config.toml
encoder_head_dim = 64
encoder_num_experts = 32
encoder_expert_mlp_ratio = 0.5
encoder_shared_expert = false
encoder_layers = 14
beta2 = 0.999
weight_decay = 0.4
Rows from block 9 of the audio encoder of a small audio-text matching model, named by matrix and row number. Rows with one number within an expert belong to one neuron, the router's apart. Each number is 50 + 12 x the weight over its row's rms, rounded and kept within 0 to 99. All counts start at 0.
After each expert's rows are labels from the 100 clips, of 14976, where the router gives the expert most weight on average: "top examples" is what is common among them. Only what is clearly more common there than usual is listed. The data: struck, bounced, scraped and rolled objects made by modal synthesis.
# router: router (encoder.blocks.9.mlp.router.weight, 32x160), inputs 80-159
# up: expert up (encoder.blocks.9.mlp.up, 32x80x160), inputs 80-159
# down: expert down (encoder.blocks.9.mlp.down, 32x160x80, transposed), outputs 80-159

# expert 28
router.28:67 52 29 52 71 57 81 53 35 61 57 53 29 52 42 43 55 31 37 49 46 40 47 67 53 54 50 60 49 72 51 56 54 30 68 52 43 48 31 56 49 57 37 31 62 47 34 46 49 41 48 49 53 54 63 42 36 54 67 42 39 50 24 44 50 33 55 31 63 32 29 58 50 55 37 52 46 54 51 28
up.0:43 57 59 40 46 82 68 40 50 41 47 41 59 41 54 41 45 41 59 41 58 60 49 41 74 73 40 53 71 43 40 39 50 51 51 39 35 62 42 50 67 44 37 43 44 40 42 21 30 56 23 36 37 38 87 51 63 40 68 46 39 38 59 49 43 42 63 57 45 40 40 37 48 43 52 51 72 36 39 46
down.0:41 52 76 48 33 30 43 48 52 51 38 65 73 44 53 50 38 67 60 25 43 54 56 50 44 47 45 46 50 26 47 48 58 58 32 51 72 46 65 44 60 44 65 51 04 55 53 37 74 35 58 48 54 54 32 58 49 52 31 51 64 53 64 53 48 52 58 59 06 45 49 36 59 42 30 49 49 53 52 47
up.1:37 56 64 32 39 54 64 34 44 34 46 40 55 38 44 38 34 43 47 39 41 62 38 36 48 52 34 36 49 39 33 39 39 44 42 31 42 66 48 39 77 36 41 37 35 41 36 36 41 44 47 34 30 42 63 53 50 37 52 35 54 35 57 38 36 42 62 41 36 34 39 28 52 39 38 31 52 29 32 47
down.1:43 57 80 42 23 34 48 43 56 47 34 50 72 38 46 47 47 58 60 23 50 63 56 42 43 54 38 47 41 17 41 38 55 56 27 45 57 50 55 49 41 37 58 47 00 50 57 46 58 35 58 50 49 55 25 52 51 45 35 55 54 48 75 54 51 52 69 54 11 39 46 46 51 37 41 58 46 48 48 44
up.2:37 56 62 35 40 53 67 36 42 38 45 39 53 40 43 35 35 42 46 37 41 60 36 40 52 50 35 38 49 40 35 38 39 44 45 34 40 63 49 39 76 35 39 34 34 39 35 34 40 42 48 33 32 43 64 53 49 36 53 32 55 35 55 39 34 41 63 44 38 28 36 27 51 41 39 32 50 31 33 44
down.2:43 54 78 43 25 32 42 43 57 48 32 56 73 39 50 53 47 62 62 26 52 62 58 43 41 54 39 48 42 19 43 43 55 58 28 47 63 49 59 51 35 41 63 51 03 56 60 44 63 40 64 54 51 57 22 49 51 48 32 58 59 51 74 56 54 55 63 58 11 44 49 43 54 37 40 57 43 50 50 47
up.3:39 55 64 32 41 54 67 33 41 36 46 40 53 38 42 36 38 43 45 37 41 62 36 39 51 50 33 38 48 40 32 39 39 45 43 31 42 65 49 39 75 34 40 35 33 40 34 37 41 42 49 34 30 45 63 52 47 36 54 33 55 35 55 38 35 42 64 43 35 30 38 28 52 40 39 30 50 29 31 43
down.3:44 55 80 43 26 33 45 43 56 47 33 54 72 38 48 52 46 62 64 24 52 63 58 43 41 56 38 48 41 20 42 41 56 59 30 46 61 49 58 51 39 39 62 49 02 55 60 45 61 38 61 53 50 56 22 52 54 47 34 58 58 50 74 57 54 54 66 56 11 41 48 44 54 37 41 58 44 49 49 43
top examples: quiet level; action: one hit; rubber-like damping

# expert 29
router.29:58 51 32 52 68 66 73 53 26 59 54 52 23 53 51 44 53 38 38 51 56 41 43 61 56 42 51 71 53 65 52 54 53 29 65 51 42 48 33 57 50 57 41 28 62 45 31 49 45 50 39 50 51 53 65 47 45 53 77 42 35 48 32 43 49 26 53 41 63 28 30 42 28 55 44 30 55 51 51 37
up.0:35 53 58 47 22 56 23 48 64 42 30 42 68 46 70 60 39 62 61 42 55 63 62 42 59 56 48 49 64 30 46 39 55 41 35 47 64 53 64 48 58 42 65 66 40 52 68 34 58 62 39 61 45 66 57 53 55 43 36 63 60 40 71 60 60 63 56 64 47 69 64 25 49 45 29 46 73 46 44 68
down.0:54 58 35 46 52 61 64 47 27 63 44 63 22 45 46 56 42 59 36 36 43 52 41 71 71 56 41 68 47 57 43 58 47 55 61 49 74 52 63 66 61 47 57 49 42 61 30 42 60 32 57 39 50 46 43 52 45 57 56 38 59 50 55 37 40 51 63 79 44 56 47 31 67 46 39 29 45 49 50 25
up.1:34 54 58 47 23 57 23 48 64 42 31 41 68 47 71 60 38 62 60 42 54 61 62 43 60 56 48 48 65 30 47 39 55 41 35 46 64 53 63 48 56 44 66 65 42 51 68 33 57 63 38 61 45 65 58 52 55 43 37 64 59 39 71 59 61 63 55 63 48 69 64 24 49 46 28 46 73 45 44 69
down.1:55 57 34 45 53 60 63 45 27 62 44 64 22 44 46 56 42 58 36 37 44 51 42 72 71 56 40 69 47 58 42 59 47 55 62 48 75 53 62 67 60 48 57 48 43 61 30 42 60 33 56 40 49 47 43 53 45 57 55 38 59 49 55 37 41 51 62 79 45 56 46 31 67 45 40 29 45 47 49 25
up.2:41 53 65 44 24 45 18 45 62 39 32 45 68 44 65 59 40 62 63 41 47 61 63 40 56 51 45 39 64 30 44 43 58 46 32 44 58 54 68 42 71 43 64 68 34 53 69 42 62 59 47 61 43 61 49 56 50 42 29 66 66 42 72 60 58 68 51 66 37 70 68 42 51 43 36 48 69 43 43 70
down.2:44 61 42 50 46 59 76 53 22 63 46 51 29 48 42 44 40 53 37 31 44 51 35 72 69 53 45 58 41 51 47 47 40 56 58 54 56 41 58 60 55 41 50 49 36 49 24 44 50 28 56 34 58 46 42 63 47 48 61 33 58 55 52 38 35 52 70 66 47 48 48 33 60 49 38 27 42 55 54 13
up.3:50 55 52 43 56 41 73 40 57 52 68 45 49 45 48 39 52 41 46 40 45 48 54 48 44 61 40 38 49 56 45 47 61 43 63 40 45 61 36 44 10 51 35 26 50 45 51 49 42 49 42 47 39 36 46 21 53 49 51 47 32 44 33 44 50 36 62 36 54 16 25 54 59 50 62 63 47 40 46 29
down.3:49 32 54 60 41 53 25 58 71 42 45 57 65 64 74 67 48 57 52 78 56 51 60 35 37 48 68 45 68 39 62 58 54 58 35 51 45 51 50 53 68 57 62 61 71 58 68 49 53 95 47 59 45 57 64 74 48 60 51 61 49 57 56 50 58 56 23 39 63 62 62 59 46 64 53 62 54 47 48 83
top examples: rubber-like damping; quiet level; action: repeated hits

# expert 2
router.2:55 35 42 66 44 33 29 65 68 57 43 59 64 66 63 65 52 59 51 66 60 38 63 60 38 48 67 55 56 47 66 60 62 59 35 66 57 34 52 60 59 61 62 67 61 63 67 59 64 63 59 63 65 57 33 68 45 62 30 64 49 63 60 54 62 63 34 57 58 70 69 63 51 62 64 62 59 65 65 69
up.0:61 69 51 32 70 54 68 33 38 41 70 43 28 33 29 37 47 45 57 38 37 54 35 45 61 66 30 50 36 63 32 47 34 43 55 33 52 61 42 37 40 33 38 36 38 45 35 52 35 35 38 45 35 37 60 35 70 37 59 35 46 35 31 71 38 39 66 39 35 29 39 60 44 40 51 39 58 35 34 33
down.0:49 55 38 47 59 78 93 54 42 56 58 24 39 58 28 31 60 37 41 48 50 56 40 48 57 47 51 53 40 62 52 33 40 55 64 50 26 55 35 52 53 38 36 46 62 38 37 65 16 33 39 40 52 46 84 47 47 46 83 36 33 55 38 37 44 47 63 36 63 41 54 60 43 64 66 54 50 48 46 35
up.1:48 63 60 30 56 45 75 31 41 38 58 42 46 34 34 35 43 43 56 38 38 63 34 46 58 64 30 40 42 50 31 42 36 39 50 32 45 65 45 35 44 31 36 29 33 41 35 37 37 38 46 41 32 44 59 35 66 37 53 32 55 33 46 59 36 36 67 42 34 24 34 45 45 40 46 37 56 32 33 31
down.1:51 54 44 44 57 76 91 51 47 52 55 23 42 56 27 28 62 37 38 49 51 59 41 41 58 43 48 54 40 60 51 33 42 54 60 48 25 58 34 52 52 40 34 47 64 38 41 65 17 34 37 46 49 51 83 45 45 44 81 39 33 51 43 38 48 47 63 37 62 40 54 65 37 62 68 57 51 45 44 39
up.2:42 56 59 33 50 36 72 34 41 46 47 44 49 36 31 35 44 41 52 38 38 67 29 51 51 63 34 43 42 43 33 42 32 44 43 37 50 58 52 43 40 28 38 24 31 41 33 35 40 36 46 37 39 48 42 35 60 38 44 28 61 35 58 51 35 38 68 37 35 26 30 35 53 43 43 33 55 39 36 32
down.2:53 57 43 44 58 75 90 50 47 52 57 25 42 56 28 28 63 37 38 50 50 58 42 43 59 43 48 54 41 63 50 34 43 53 62 47 26 59 34 51 55 42 33 47 66 38 41 65 18 33 38 46 48 50 83 47 44 44 80 39 33 50 41 38 48 46 62 37 63 39 53 67 37 62 70 57 52 43 44 38
up.3:44 62 64 31 49 43 70 31 45 37 55 42 51 34 37 33 38 42 58 36 39 60 37 44 54 62 30 35 44 44 32 40 39 36 48 32 45 65 48 34 43 31 37 31 30 40 38 39 40 40 44 39 32 42 55 35 64 37 50 34 55 33 47 57 36 39 68 44 31 23 34 41 49 39 43 40 59 31 33 32
down.3:51 55 44 44 57 76 91 51 46 52 55 23 42 56 27 28 62 37 38 48 50 59 41 42 58 43 48 54 40 60 50 33 42 53 60 48 25 57 34 51 53 40 33 46 62 37 40 65 17 33 37 45 50 50 83 46 45 43 81 38 33 51 42 37 47 46 64 37 61 39 53 64 37 61 68 56 51 45 44 38
top examples: repeated hits; steel-like damping

# expert 13
router.13:64 58 32 39 67 50 66 36 39 54 64 48 28 36 48 36 65 39 39 42 61 40 45 60 53 36 35 64 52 68 41 49 53 31 70 39 45 65 41 49 42 58 32 41 64 36 35 44 50 42 50 50 41 49 54 37 43 48 54 35 44 45 11 40 49 41 59 49 59 36 39 54 36 46 56 46 47 44 43 26
up.0:39 69 63 44 49 29 47 41 57 47 59 40 59 39 39 32 52 47 58 27 33 46 48 51 47 41 39 19 38 43 44 36 50 34 48 45 53 54 58 28 23 43 37 49 31 37 49 27 46 37 63 44 47 32 29 34 51 42 29 41 58 43 39 45 46 54 65 56 36 38 46 57 57 40 53 51 35 49 47 37
down.0:60 51 51 89 53 50 40 81 59 62 52 40 54 84 39 39 59 53 32 57 49 58 37 41 57 40 88 49 41 53 85 49 38 52 48 76 40 31 51 50 52 46 50 65 67 46 54 52 34 55 49 59 65 61 56 49 37 65 46 47 48 61 50 41 51 62 47 53 57 59 65 70 44 68 66 51 32 74 78 57
up.1:40 59 64 35 35 62 60 35 51 35 47 40 63 38 38 39 31 52 49 36 51 60 40 35 55 58 36 37 40 37 38 38 39 55 42 34 68 68 69 46 31 38 46 56 39 44 44 43 47 44 53 43 33 35 70 30 59 41 51 41 65 37 57 34 43 62 65 58 39 43 56 43 73 40 51 49 34 33 36 56
down.1:54 51 57 61 39 43 58 58 69 45 51 39 65 66 56 45 54 40 50 61 58 48 59 50 42 61 67 51 55 39 59 45 60 43 47 49 41 63 38 67 90 58 39 40 62 51 58 51 45 58 26 56 44 46 45 70 57 53 42 59 31 37 57 49 58 35 47 46 66 46 43 61 47 69 61 64 64 47 57 63
up.2:41 61 57 34 52 21 56 31 54 41 52 37 54 30 37 35 47 41 60 28 45 43 53 56 48 49 29 39 39 47 33 38 55 33 52 34 53 59 44 43 17 44 39 31 35 41 51 31 48 41 49 47 37 39 25 28 51 35 32 48 50 34 38 53 49 34 66 48 48 24 32 50 58 31 44 53 54 38 37 37
down.2:58 49 58 86 49 44 27 78 65 51 52 40 60 78 46 46 58 54 39 56 45 56 45 40 49 48 86 45 42 45 79 46 41 51 40 74 46 26 54 50 67 45 54 66 59 50 61 57 37 63 49 61 66 57 38 68 44 60 37 56 52 54 56 48 55 64 41 54 52 63 65 70 48 62 65 56 34 72 76 68
up.3:53 60 63 56 57 47 55 52 57 62 62 50 50 48 33 39 63 54 49 36 53 50 42 46 48 45 50 40 32 52 58 46 39 52 61 59 59 47 64 39 12 37 43 55 43 43 48 37 51 38 63 48 61 38 40 19 48 56 48 40 61 57 34 45 50 63 64 58 38 44 50 61 62 48 65 61 26 62 62 29
down.3:62 45 43 76 55 39 32 69 61 63 47 45 48 75 51 35 61 46 27 60 53 56 39 51 54 32 76 52 47 57 77 52 46 41 50 69 33 40 47 50 54 53 46 59 68 41 54 55 40 58 51 60 60 65 49 48 32 64 32 47 46 59 45 39 51 57 39 51 56 54 60 68 35 65 66 47 33 67 71 60
top examples: quiet level; rubber-like damping; action: one hit

# expert 27
router.27:56 54 33 43 70 67 77 45 27 52 61 48 26 45 45 39 50 36 37 47 45 41 40 62 58 51 42 57 51 70 43 50 49 35 71 43 42 57 31 51 58 57 36 24 62 42 28 50 44 40 42 43 43 46 68 47 50 45 73 36 38 42 22 42 45 26 55 34 64 28 25 46 42 48 44 39 53 42 42 28
up.0:46 53 68 50 40 52 39 53 43 43 40 48 54 47 41 49 38 54 52 36 35 60 36 43 57 51 50 35 41 38 46 44 28 52 31 55 49 42 65 37 65 26 55 69 19 48 44 48 52 47 57 47 56 53 43 64 53 42 48 43 62 48 71 58 41 73 58 61 18 63 67 49 44 40 38 38 40 54 47 58
down.0:47 43 47 52 42 34 13 49 61 49 40 58 53 52 94 62 57 45 49 58 55 45 73 50 42 42 55 54 84 43 53 55 78 42 42 47 49 55 40 56 51 72 48 47 51 53 64 49 60 91 50 53 43 62 45 41 44 56 27 63 42 48 54 52 57 41 31 47 55 60 46 49 41 54 52 57 65 48 48 73
up.1:40 54 68 51 36 48 46 54 44 45 39 46 54 49 37 47 37 52 49 35 34 59 40 46 55 49 49 31 38 37 46 43 31 52 31 54 50 42 65 39 65 27 51 65 15 47 48 43 53 45 54 49 55 55 39 68 48 43 46 45 64 47 69 57 43 73 62 59 22 51 62 48 47 44 31 37 44 53 47 52
down.1:50 43 48 49 44 36 15 46 57 47 43 64 54 48 99 67 54 49 51 60 54 48 73 48 43 48 53 53 86 43 50 59 79 45 43 43 57 57 46 55 42 73 52 46 52 57 59 49 65 94 49 51 40 58 42 40 47 55 28 62 47 46 56 53 56 42 34 50 57 61 44 47 48 50 51 54 65 46 45 71
up.2:61 53 49 39 68 74 72 37 48 44 62 42 44 40 51 46 71 43 53 50 60 54 53 41 57 53 39 70 56 63 42 48 57 47 68 38 47 64 38 53 32 56 44 43 67 47 44 59 34 49 42 45 39 45 76 29 50 43 72 47 35 44 38 59 48 36 53 44 59 50 45 56 51 43 73 61 55 39 43 45
down.2:51 55 53 50 57 60 50 55 45 49 51 36 50 53 10 51 44 55 44 48 50 54 32 48 56 57 48 49 09 59 52 45 19 62 50 60 44 39 59 54 33 28 56 66 57 53 53 53 36 36 56 57 67 47 33 65 51 47 62 51 56 58 53 49 50 72 54 55 52 59 70 52 48 51 47 44 25 59 60 50
up.3:55 51 38 47 62 53 60 46 57 53 60 49 45 51 59 49 65 43 49 61 65 43 62 52 46 47 49 70 60 62 52 53 70 47 67 44 47 58 30 61 29 68 42 33 75 50 54 58 43 54 41 50 44 46 62 28 48 54 57 55 33 51 32 46 57 26 44 38 70 41 36 56 47 56 66 66 59 46 51 45
down.3:53 55 52 49 60 61 62 52 45 51 60 39 47 49 04 43 42 54 51 44 45 50 25 50 56 59 47 45 12 60 49 45 16 57 55 56 48 43 61 44 47 22 53 62 51 48 45 50 42 21 55 52 60 39 43 60 56 45 61 41 59 53 45 51 45 67 63 53 42 52 64 56 55 47 48 46 27 55 55 38
top examples: scraping; reverberation; text has "room"; text has "reverberant"

# expert 23
router.23:58 54 37 44 65 55 79 46 31 52 56 50 30 46 41 33 53 30 33 45 48 45 38 60 53 45 43 57 48 63 44 49 49 30 65 44 39 54 33 51 56 53 30 18 58 40 28 49 50 37 45 39 44 47 59 48 42 46 64 31 42 42 28 37 41 25 58 35 60 19 18 40 37 49 46 38 52 44 43 29
up.0:52 49 44 66 43 23 68 63 44 60 46 55 51 60 34 39 53 41 43 45 58 48 43 69 40 45 62 51 34 47 62 49 48 44 55 65 50 31 45 55 58 47 41 23 50 46 41 50 58 35 56 38 65 51 11 78 40 57 35 36 52 53 42 37 42 33 58 43 58 19 26 36 51 57 56 43 46 64 61 29
down.0:43 61 64 44 39 37 55 43 39 41 56 55 55 44 53 35 38 52 62 18 34 47 45 54 44 62 42 30 46 33 42 39 50 49 41 45 61 51 58 30 57 40 51 41 13 39 34 46 62 27 56 36 43 36 28 56 61 42 40 35 61 41 52 53 37 47 69 50 21 25 37 37 64 44 39 40 46 44 44 33
up.1:52 49 44 66 43 22 67 63 45 60 46 55 51 60 33 38 53 41 43 45 57 49 43 68 40 45 62 50 34 46 61 49 48 44 55 65 50 31 45 55 58 47 42 23 49 46 41 50 58 35 56 38 65 51 11 78 40 57 35 36 52 53 43 37 42 33 58 43 58 19 26 36 51 57 55 43 46 64 61 29
down.1:43 61 64 45 39 37 54 43 39 41 56 55 55 44 53 35 38 52 62 18 34 47 45 54 44 62 42 30 46 33 42 40 50 50 41 46 61 51 58 30 57 39 51 41 13 39 34 46 62 27 56 36 43 36 27 56 61 42 40 35 61 42 52 53 37 48 69 49 20 25 37 37 64 44 39 40 46 44 44 34
up.2:37 61 59 47 35 43 88 48 36 56 42 46 49 44 31 31 66 39 34 35 58 66 40 47 61 42 44 75 34 39 45 37 44 45 53 48 47 48 41 60 49 37 35 31 35 36 35 41 42 38 57 35 49 56 49 54 40 45 55 35 40 46 57 33 39 36 80 49 52 26 28 31 49 40 45 41 56 48 45 33
down.2:68 41 51 37 60 52 60 38 41 24 66 55 48 46 28 44 50 42 61 36 41 36 29 50 35 71 41 36 30 45 38 47 26 52 41 37 53 51 55 21 29 32 55 50 38 46 32 43 60 41 60 39 36 28 54 45 63 38 57 32 61 34 38 62 35 57 45 37 32 48 52 37 56 44 58 43 33 34 29 54
up.3:51 49 46 65 42 21 67 63 44 59 45 54 52 59 33 39 52 42 43 45 56 50 43 68 41 46 62 50 34 45 61 48 48 44 54 64 49 30 46 54 59 46 42 24 47 46 41 50 57 35 57 39 64 51 11 80 40 56 34 36 53 52 45 37 42 34 58 44 56 20 28 36 51 56 54 42 46 63 60 30
down.3:44 60 65 44 39 36 54 43 39 41 56 55 56 44 53 35 40 52 63 18 35 47 44 54 44 61 42 31 45 32 42 40 50 50 40 45 61 51 57 30 58 38 51 41 12 39 34 46 62 25 56 36 43 36 25 56 60 43 40 34 60 42 52 54 37 48 69 49 20 24 37 37 64 45 40 40 45 44 44 34
top examples: glass-like damping; one hit

# expert 4
router.4:55 54 35 41 69 58 78 42 28 50 58 46 27 43 42 37 50 34 33 44 49 43 39 60 56 46 40 60 49 68 41 48 49 33 70 41 38 57 31 49 53 54 35 26 60 42 28 48 43 39 45 39 42 48 62 45 43 45 65 33 37 42 20 38 40 29 57 34 61 24 26 42 38 46 41 37 51 42 42 27
up.0:59 43 37 49 46 36 40 47 67 45 47 50 56 52 61 47 61 50 43 53 52 40 52 64 40 45 55 52 60 52 49 51 55 43 38 42 52 59 52 54 82 63 48 36 69 49 63 54 50 57 37 58 37 69 37 76 43 48 29 50 59 37 46 52 53 43 41 40 66 47 40 52 36 51 70 55 68 39 42 61
down.0:28 57 69 37 34 38 43 39 58 33 51 46 63 40 51 61 35 54 77 42 56 45 74 37 36 57 39 52 54 34 38 46 64 55 41 40 56 64 42 69 39 50 51 40 31 56 65 53 51 41 47 49 43 40 22 40 66 53 41 64 39 46 65 47 60 39 58 46 50 43 42 48 54 44 36 66 67 41 46 54
up.1:59 43 41 42 47 46 42 42 66 41 46 50 57 48 61 47 60 50 43 53 48 43 51 58 42 44 50 48 61 51 44 51 52 43 34 36 52 66 57 53 86 60 49 42 66 50 63 53 49 58 36 59 32 70 51 70 44 46 35 50 63 34 50 53 53 49 42 42 62 52 45 52 33 48 68 54 69 32 37 64
down.1:30 55 67 37 37 40 38 39 62 33 50 46 62 42 55 66 37 55 76 48 59 45 76 36 36 57 41 55 58 37 39 49 65 55 42 40 56 66 41 72 38 53 52 42 38 60 70 53 50 51 47 53 43 41 27 38 65 55 42 69 38 47 64 48 64 40 53 46 55 48 45 50 52 47 37 68 68 41 47 60
up.2:55 44 43 45 46 44 38 44 69 43 43 48 58 48 67 45 61 49 40 52 44 43 53 56 42 39 50 44 67 52 46 48 54 43 31 41 51 61 56 49 90 61 48 43 65 47 66 52 51 61 39 62 37 72 54 62 38 46 32 52 63 38 52 52 55 50 44 39 57 52 45 52 32 47 65 53 68 39 41 68
down.2:30 55 65 39 37 41 34 41 63 35 51 46 60 43 55 68 37 55 77 49 58 41 77 37 35 55 41 54 60 39 41 49 65 56 43 43 56 65 41 70 34 53 52 43 38 60 71 55 50 54 47 54 44 42 27 38 64 56 43 71 37 50 62 48 65 41 51 45 56 50 46 52 52 47 38 70 67 42 47 61
up.3:54 48 34 61 54 18 46 59 50 57 57 54 48 59 50 48 48 48 40 51 59 41 55 72 43 53 61 53 46 55 59 54 63 47 59 59 49 38 41 57 70 61 49 30 65 51 51 57 53 44 48 52 58 50 04 88 47 56 30 48 44 52 35 40 52 33 43 40 67 35 36 50 53 58 62 48 54 60 58 35
down.3:29 65 66 43 28 39 71 44 42 39 53 46 62 41 39 34 38 49 64 20 43 50 51 51 47 54 40 35 41 27 40 32 53 48 41 43 54 50 47 44 50 41 45 37 11 38 42 51 52 16 50 39 45 32 33 52 61 42 45 43 47 41 58 43 46 41 71 47 29 25 36 41 58 43 35 48 55 44 43 28
top examples: scraping; glass-like damping; material: ceramic

# expert 15
router.15:48 55 40 39 60 55 72 39 32 48 53 44 33 39 47 38 52 30 42 44 46 47 43 54 54 44 37 57 54 58 39 46 55 22 60 38 34 61 19 47 51 56 34 21 55 39 32 55 36 43 38 42 40 48 63 38 48 42 63 39 24 40 29 41 43 17 57 30 57 26 21 43 41 44 36 39 58 40 38 34
up.0:38 49 47 62 35 26 20 58 66 57 38 46 60 55 58 53 61 41 67 48 50 52 68 55 41 41 59 53 49 39 60 47 76 35 44 63 36 39 23 51 36 61 49 45 46 50 69 66 40 52 48 50 64 56 25 47 54 53 26 65 21 58 57 50 56 32 43 43 54 54 48 54 42 50 39 63 65 66 61 63
down.0:52 51 51 53 49 34 49 48 27 54 52 55 42 47 48 33 43 41 37 38 46 50 31 60 55 48 46 51 35 50 49 48 40 43 49 56 45 39 53 44 19 39 40 40 43 40 24 45 59 29 58 29 56 50 14 37 44 49 34 26 56 45 46 42 28 47 58 49 43 30 38 33 49 45 43 23 39 58 56 37
up.1:48 60 61 33 61 66 77 38 33 40 61 46 42 42 34 42 30 53 43 38 38 51 29 41 55 61 36 36 41 55 37 46 20 54 49 35 54 59 63 40 42 27 49 52 38 47 30 46 47 44 50 40 35 39 65 38 58 42 68 32 65 42 47 56 36 61 64 51 34 37 50 47 53 44 47 35 21 33 37 33
down.1:52 51 41 50 55 54 56 52 65 52 52 55 52 52 60 62 56 55 63 64 51 45 75 54 43 52 53 48 71 56 52 57 76 52 60 47 57 52 42 53 82 71 54 48 63 58 66 54 49 65 43 64 47 48 68 68 57 53 58 66 40 51 46 58 68 40 41 49 63 56 49 61 50 55 59 70 70 46 48 51
up.2:50 58 57 33 66 75 78 37 32 42 62 48 40 41 38 44 32 54 41 44 44 51 31 39 58 59 35 44 45 59 37 48 20 56 54 34 58 62 66 45 36 32 50 56 47 47 30 44 49 47 50 42 34 40 75 31 55 44 75 34 66 44 44 55 38 63 61 53 41 44 52 48 53 44 49 36 24 33 36 34
down.2:51 51 42 48 56 63 57 51 64 51 52 54 51 51 59 66 57 57 61 64 50 46 72 50 47 51 52 46 72 56 50 57 70 54 60 47 59 54 47 50 85 69 58 54 63 60 66 55 47 71 46 65 47 47 85 65 56 52 66 67 43 54 47 59 69 46 40 52 63 65 55 61 52 54 58 69 67 46 46 55
up.3:35 64 64 63 38 42 35 59 53 49 41 37 60 55 47 49 46 45 67 37 36 56 55 50 53 48 60 41 45 39 60 41 55 43 41 63 33 34 32 37 59 46 52 63 28 48 57 72 28 46 44 52 65 52 34 79 63 47 45 59 25 56 67 55 51 52 49 48 34 59 67 67 34 49 30 53 53 66 61 52
down.3:55 50 44 59 58 33 63 52 32 61 61 60 38 51 46 37 46 46 43 46 46 40 40 72 50 49 50 49 38 59 54 55 56 47 63 58 52 32 50 42 26 48 44 37 52 46 27 47 56 11 53 35 57 44 04 49 50 55 37 28 51 49 38 45 36 39 57 49 47 28 36 39 52 50 50 31 50 59 60 18
top examples: quiet level; rubber-like damping